Weights of a small self-supervised audio encoder (BEST-RQ): batches of 256.
Rows from block 10 of a small self-supervised audio encoder (BEST-RQ), named by matrix and row number. Rows with one number belong to one neuron. Each number is 128 + 32 x the weight over its row's rms, rounded and kept within 0 to 255. All counts start at 0. After the name is the row's rms in percent of the matrix's.
After each neuron's rows are labels from the 100 clips, of 14848, where the neuron reaches its highest value: "loudest" is the band of the loudest frequency at the time of the peak. Only what is clearly more common there than usual is listed. The data: drum patterns on synthesised drum kits. In brackets: how many of the 100.
# fc1: MLP up (model.blocks.10.mlp.fc1.weight, 512x128), inputs 0-127
# fc2: MLP down (model.blocks.10.mlp.fc2.weight, 128x512, transposed), outputs 0-127

fc1.464 109 [135 147  77 101 247 130 159 121 141 124 137 143 103 146 147  84 140 100 128 117 194 165 117  96 161 107 161 173 103 172 180 143 198 120  94 129 184 125 114  96 130  91 127  83  92 149 110 146 142  92 103 187 169 137 133  70  80 112  83 168 143 173 121 172 111  96 177  75 108  95 101 125 112 150  71 106  85 103 160  93 125 137  66 129 152 165  85 160 105 103 118 141 123 107  98 118 121  91 102 121 148 156 124 149 129 112 117  96 146 134 167 115 155 101 127 106 159 133  73 167 108 155 114 153 124 177  91 180]
fc2.464 115 [ 40  93 101 111  33 144 153  96 208 129 152 114 107  95  85 109 165 110  80 100 234 140  36 134  90 135 115  82 106 123 118 114 147 108  59 149 113 141  96 106 129  80  89 156 140 103 192  94 142 163 149  91 144 108 155 165 147 128  94 106 157  67 153 165 137 180 114 119 171 116 187 112 164  83 120 129 148 127 108 131 112 177 111 130 126  95 149 108 113 142 104 105 125 119 123 140 112 121 109 145  96 136 115 145 131 104  99 136 111 161 119 123  93 111 114 148  87  77  88 134 129 112 163 168 141 141 130 124]
loudest: 4000 to 8000 Hz (61)

fc1.133 087 [130 159 121 125 172  55 158 149 156 199 129 115  63 128 155 103 104  98  97 113 134 153 108  80  85 104 154 156  87 133 150 159 154 136  80 157 101 180 114 126  99 109 133 145 126  94  96  99  77 151 140 110 118 122 139 107 123 132 163  96  28 108 136 120 114 149 182 159 157 129  95  85 164  73 123 109 115 203 162 202 109 104 137  91 109  81 106 147  53 124 157  95 122 134 144  70 158 103 104 164 147  53 147 141 145 138 132 116 115 166 152 145  63  75 180 139 127 132 109 127 100 112 108 112 119 133 131 107]
fc2.133 088 [144  73 125 130 100 130 185  77 113 108 109  32  53 140 150  95 150  97 115 100 119 121 102 141 153 108  77 101 123 170 121 119 177 122 152 152 102  98 168 144 132 156 135 139 106 119 176 104  97 151 107 116 149 112  85 162 146 149 168 127  41  95 145  99 122 166 123 124 158 142 176 103 116 186 117  90 102 212 152 107 144 158  65 142 139 166 139 110 152 121 100 126 138 147 124 102 171 122 125 194  94  60 124 151 132 105 145 179  83 169 101 107  79 187 117 126 100 114 129 150 109 125  77 143 155 128 182 121]
loudest: 1000 to 2000 Hz (42)

fc1.19 117 [138 135 123 124 207 143 128 118 147 129 135 131 110  81 144 166  84  90 163  95 125 110 183 160 138 158 123 120 121 160 134 101  73 137 117  93  92 139 112 132 102 135 182 138 112 154 125 121 102  50 152 214 191 112 100  69 109 121  98 122 111 135 145  89 157 190 120 153 120 117 133 124 143 152 112 152 145 112  63 160 108 158  95 132 142 119 148 129 161 127 104  75 172 174 115 132  99 106 182  88 102 110 176 189  42 126  68 112 122 103 108 140 176 183 107 140 101 125 121 105 160 138 145 154 101 133  46 174]
fc2.19 106 [ 98 120 141 101 154 138 116 114  95 129  70 118 159  99  85 134 146 109 120 142 160 115 167 168  95 159  80 160 131 132  90 145 110 161  97  23 159 119 124  83 121 109 155 131 143 153  64 113 146 124 110 109 238 133 120  88 112 111 107 187 156 151 132  97 158 154 106 104 121 100 145 107 157 125 143 111  85 124 191  83  98  69 189 147  92  51 117 149 104 118 109 170 101 110 158 127  93 149 149  90 144 121 126  91 113 139 133 175 133  78 120 160 122 163 121 152 119 194 140 115 190 179 171 122  96 116 104 155]
loudest: 2000 to 4000 Hz (34)

fc1.372 179 [131 122 100 164  79 120 134 138 130 109 151 145 163  99  95  68 139 103 101 143 129 154 116 157 114  85 103 133 111 142 110  90 122 181 117 142 107 120  93 150 139 105 145 128 197 106 127 103 137 121 127 104 124  96 117  93 116 133  82  30 127  99  22 175 129 104 136 171 108  97 171 208 117 115  98 131 105 119 128 119 106 135 181 125 120 113 127 107 100  88  83  92 113 124 138  92 145 191 132 108 109  98 115  99 188  92  65 136 137 125 106  49  92  85 124  86 111 133 108  78  79 173  58 102 108 157  92 124]
fc2.372 162 [106 134 134 118 128 140 165 164 118 133 198 129 132 128 111 189 108 135  40 131 144  97 111  92 126 110 101  98 147 168 165  97 152  59 137 130 113 131 136  83 124 122 112 118  79 141 121 138 137 168 140 179 172 135 131 128 116 113 147  86 147 124  60  66 131  77 100 113 121 116 109 164 141 129 154  85 137 124 137 121 126  77 123 176 130 104 127  42 142 101 149 149 156 134 132 163 171 143  87 136 148 144 160  92 137 146 150  77 150  45 172  37 111 183 174  78 106 191 138  88 100  81 139 107 130 111  94 108]
loudest: 500 to 1000 Hz (80)

fc1.32 100 [150 107 165 102 120 117 126 107 151 132 127 188 145 154 124 139 168 123 121 162 107 175 170 121  90 152 138 144  51 127  81 141 111 128 172 108 107 119 156 118 120 170  46 102 156 149 188  93 163 142 101  63 110 118  89 102  89  68  81 107  45 125 154  91 109 175 167 126 157 139 105 131 137  81 135 150  71 119 152 105 102 180 154 113 173 150 113 166 152 112 137  63 154 215 152 117 108 105 151 144 169  99 156 210 102 131 104  71 108 118 153 122 126 135 140 118 149 145 140 124 104 134 155 134 117 108 144  74]
fc2.32 101 [ 82 139 120 145 161  98 133 184 116 111 134 143 189 160 139 151 171  76  82 115 130 131 109 132 131 119 109 119 141 109 106 213  75 121 122 115 131 139 153 105 100 169 122  94 133 101  90 130 119  96 102 141 128 139 176 123 170 103 145 143  82 128 109 114 130 102 144  83 135 167  72 139  89 134 116 140 148  76  89 104 168  68 125 189 230 133 198  97 136 154  67 116 122 115 153  98 136 112 139 141  83 187 117  77 160 135 102 183 155 106 123 142 139 144 148 143  96  82 156 130 197 193  67 155 121 130 160 139]
loudest: 4000 to 8000 Hz (50)

fc1.447 110 [102 112 105 190 155 102 115 133 122 142 122 117 113  73 133 115 109 139 124 114 134 115 144 141  92 107 186  98 130 107 125  87 131 133 150  85 128 136 134 157 210 118 128 140 158 193 178 146 157 143 148 109  98  74 104 121 188 123 158 136 105 100 120 193  93 120  76 106  88  92 129 138  53 164 117 107 132 121 140 141 126 138 181 103  99 133 174 118 122 150 151 174 151 150 152 142 126 142 107 152 142  98 102 142 182 116 171 180  64 101  76  39 123 114 182  93 126 115 109 147  48 186 132 119  59  79 137 142]
fc2.447 105 [172  73 124 170  71 131 136 138 159 125  85 100 154 132 157 160 171 120 125  81  58 126 139 126 103 103 126 145 115  80 120  70 157 137 184 112 163 134 135  89  94 156 143 109 176  93 124 117 145 186  74 126 119  72 152 126 109 109  96 113 103  82 151 154 105 104 119 112  94 138 128 110 160 121  79 112 158 104 117 116  92 109 176 115 141 180 156 101 104 147 102 100 182 131  66 135 143 179 141 100 148 132 143  67 137 100 180 142  92  85  92 124  80 142 167  92 112 196 160 139  73 123 109  89  62 165 120  65]
loudest: 500 to 1000 Hz (39)

fc1.379 096 [137 113  73 134 178 115 162 125 122 135  90 152  86  96  92 122 139 148 118  96 121  69 156 152  95 118 118 145 112 118 167 160  87 128  42 137 160 126  89 115 115  90 147 133 149 126 127  77 117 104  89 109  71  92 160 164  78 142 150 117  93 208  59 139 122  84 142 163 147 204  97 124 120  51  91 109 119 142  88 134 168 106 118 164 116 103 126 166  92 187 180  55 131 137 173 139 133 150 118 136 104 132 129 168 108 168 102 161 126 176  80 111 125 134 141 158 162 176 153 122 113 118  96 129 115 116 198 115]
fc2.379 094 [194 113 125 108  83 208 140 101  76 197 179  80 122 132 113 112  95 169 130 118 106  98 132 134 149 138 115 135 117 120 149 190 159  92 136 154  91 135  95 131 120 128  71 129 141 127 111 142 110 147 137 159 107  81  75 122  87 105 224 129 121 119 170 109 163 113 142 178 112 125 162 151 121 165  59  96 136 133 159  88 121  91 148 127 133 173  90 125  94 133 117 158 188 110 143 184 102  72 156  89 138 105 106 121 136  81 175  94 116 116 176  82 122  91  87 167 141 128  91 172 114 112  92 109 167 178 116  95]
loudest: 250 to 500 Hz (28)

fc1.210 110 [163  82 148 150 185 125 134 134 110  50 159 118 132 138 131 176 103  67 136 145 112 187 199 111 155 190 105 122  98 122 100 134 137  88  98 168 170 138  59 121 180 113 167 151 177 148 176 127 125 151  23 143  94 102 143 104 140 107 160 131  80  95 160 115 112 144  91 106 123 115 104 132 136 120 130  91 151 183 151 145 103 139 118 160 138 104 140 105  70 140 100 140 103  95 143  58 115  75  94 152 133 137  91  91  87 186 108 187 133 139 179  93  78 127 129 110 128 139 120 127 125 113 130 156  92 130  81 140]
fc2.210 104 [ 81 174 127 152 146 106 122  87 175 115 144 111  97 154 130 156 115  74 143 193 161  82 194  95  86 150 121 142  94 110 113  93  93 114 177 166 119 189 138 113 194 112 113 137 129 145 144 133 152 142 140 158 136 111 106 133 162 132 116 140  66  93 167 152 123 171  81 144 148 127 173 183  78 178 122 167 155 124 128 129 141 175  72 141 166 147 163 125 144 145 127 131 159  76 140 153 136 107 214 128 165 134 120 182 136  87  79 145 149 140 136 207 164 136 125  90 171 166  95 140 156 133 124  66  90 146 138 174]
loudest: 4000 to 8000 Hz (57)

fc1.51 107 [112  84  95 176 135 126  79 103 104 158 138  82  94  76 119 102 138  90 156 133 118 114 151 119 170 177 159 119  95 147 186 144  86 120  77 175 209 160 100  87 167 143  87 129 177 154 147  98  97 121  80 128 180 118 102 125  85 137 105 133  96 128 127 177  96 107  88  44 156 120 113 147 132  59 137  88 130 153 139 129 123 103  91  89 129 118 117 128  76 128 135 141  87 118 147  87 106 102 112 112 174 134 138 125 124 194 148 181 161  81  84  73  99 155 135 175  86 168 154 110 149  97 111 145  77 111  93 141]
fc2.51 116 [194 150  66 116 101 128 177 162  84 119  99 109 144 127 141  92 143 177 116 135 139 100 131 156 110 147 111 117 187 189 132 179 121 155 135 190 148 114 138 155 201 116  72 119 169 154 167 105 164 108 142 130 129  94 106 123 113 113  96 144 105  57 149 103 155 102  96 146 106 135 151 167 162 145 123 123 181 110  75  67 150 170 145 184 118 131 182  89 135 127 127 137 156 134  88 120 154 125 135 141  87  87  65 145  63 117 115  49 194 102 136 170 148  99 122 111 107 145 113 147 146  55  98  93 118 119 125 120]
loudest: 4000 to 8000 Hz (69)

fc1.125 101 [158 195 110 161  96 107 156 120  87 120 167 175  79 106 158 118  78 119  87 142 104  95  94 129 109 161 107 132 116 106 152 157 170 155 165 137 171 167 115 123 122 147 102 135 186 130 183 126 113 125 127 172 107 135 124 123  92 159 173  84 164 170 158 194 112 169 150 130 190 127 151 143 173  94 113 123 142 162 164 111 150 152 102 102 127 141 178 132 200 109  72 109 143 177 137 118 169  71  85 145 182  85 202 141 133 137  84 123  75  62 162 146 112 185 118 135 139 163 126 146 114 185 115 149 149 154 129 114]
fc2.125 101 [139 120 176 111  95 132  78 167 138  92  72  66 131 131 104 102 100  97 115 133 116 156 136 156 135 146 145 128  89 165  79 141  85 121 140 120 117 130 165  84  96  83  75 149 155  76  51 118  93 136 110 125 160 129  96 138 150 110 154 104 145 160 130 170 116 162  61 141  76 102 116 144  78 183 120 124 136 157 145 131 107 129 111 115  87 155 150 130 102 216 128 133 154 108 150 139 126 147 101 175 151  80 172  90 157 169  69 178  99  92  68 110 165  55  85 115  73 158 130 135 141 135 182 102 150  85 117 142]
loudest: 1000 to 2000 Hz (26)

fc1.43 096 [ 86 156 117 128  99 117 109 137 118 122 155 101 144 119 177 163 107 154 113  85 131 244 168 159 176 125 116  90 129 116 159 110 178 132 147 127 154 141 117 142 143 125 173 102 166 203 111 115 157 109  78 167 164 122 109 127  79 137 108  97 143  83 130  92 150 118 107 151  84 140 154 104 125  25 143 147 169 111  67 153 161  69 119 106 136 136 154 122 148 144 118  93 130 138 131  93 103 105 164 171  99 121 119 142 155 167 129 125  97 159  80  95 171 160 127 213 129 211 131 131  80 136 160 105 153 123 111 163]
fc2.43 094 [134 131 116 155 137 151 126  92  86 104 102 175  59 106 203 206 117 136  92 105 129 159 137 139  81 122 175 188 155  95 155 192  83 121 144 161 161 109 131  93 142  64 169 147 143 114 119 102 129  86  93 148 115 112 158  91 136 146 138 169 141  97 106  85 106 101 123 185 129 146  96 153 136 195 194 115 113 127 129 106 105 166 164 137 119 113  97  93 163  83 102 126 136 174  82 142 113 101 108 147 179 136 127  84 171  93 124 165 116 123 160 168 144 138 109  58 112 177  71 142 124 163 128 119 116 202 130 129]
loudest: 2000 to 4000 Hz (27)

fc1.337 099 [141 190 147 113 109  83 111 151 175  74 147 132 111 154 173 178 124 131 101 158 172 150  90 105 113 185 108  88 115 108 131 169 140 165 155 115 187 119 141 108 151 170 116 107 134 110 114 183 140 123 119 139 140 110  57 138 133 148  81 117 200 178 177 116 137 138 101  98 150 148 143 111 132  63 135 128 123 130 123 104 148 189 123  78  90 113 137 177 125 126 105  65 153 151  54 186 131  98 104 109 110 104 111 141 138 135 170 149  99 105 128  66  91 120  90 230 105 143 176 106 123 133  71 115 146  99 110 153]
fc2.337 096 [ 93 108 145  86 129  99 107  77 124 114  95 104 187 142 165 149 149 121 132 146 136  96 102 121 109 206 133 148 156  99 159 127  87 197  97 147 132 104 125 116 193 158  84 105 137 191 146 165 104 129 114 136 106 172 174 118 106 130  90 127 138 126  72  85 153 182 134 123 149 186 122 111 114 184 153 128 155 150 147 129 142 101 145 124 101 181 109  87 109 108 163 146 124 166 181 158 110 166 138 157 114 120  91  81 148 100 146  77 120  84 138 211 100 107 129  65 170  88 156 110  83 107 195  66 135 100 126 166]
loudest: 2000 to 4000 Hz (25)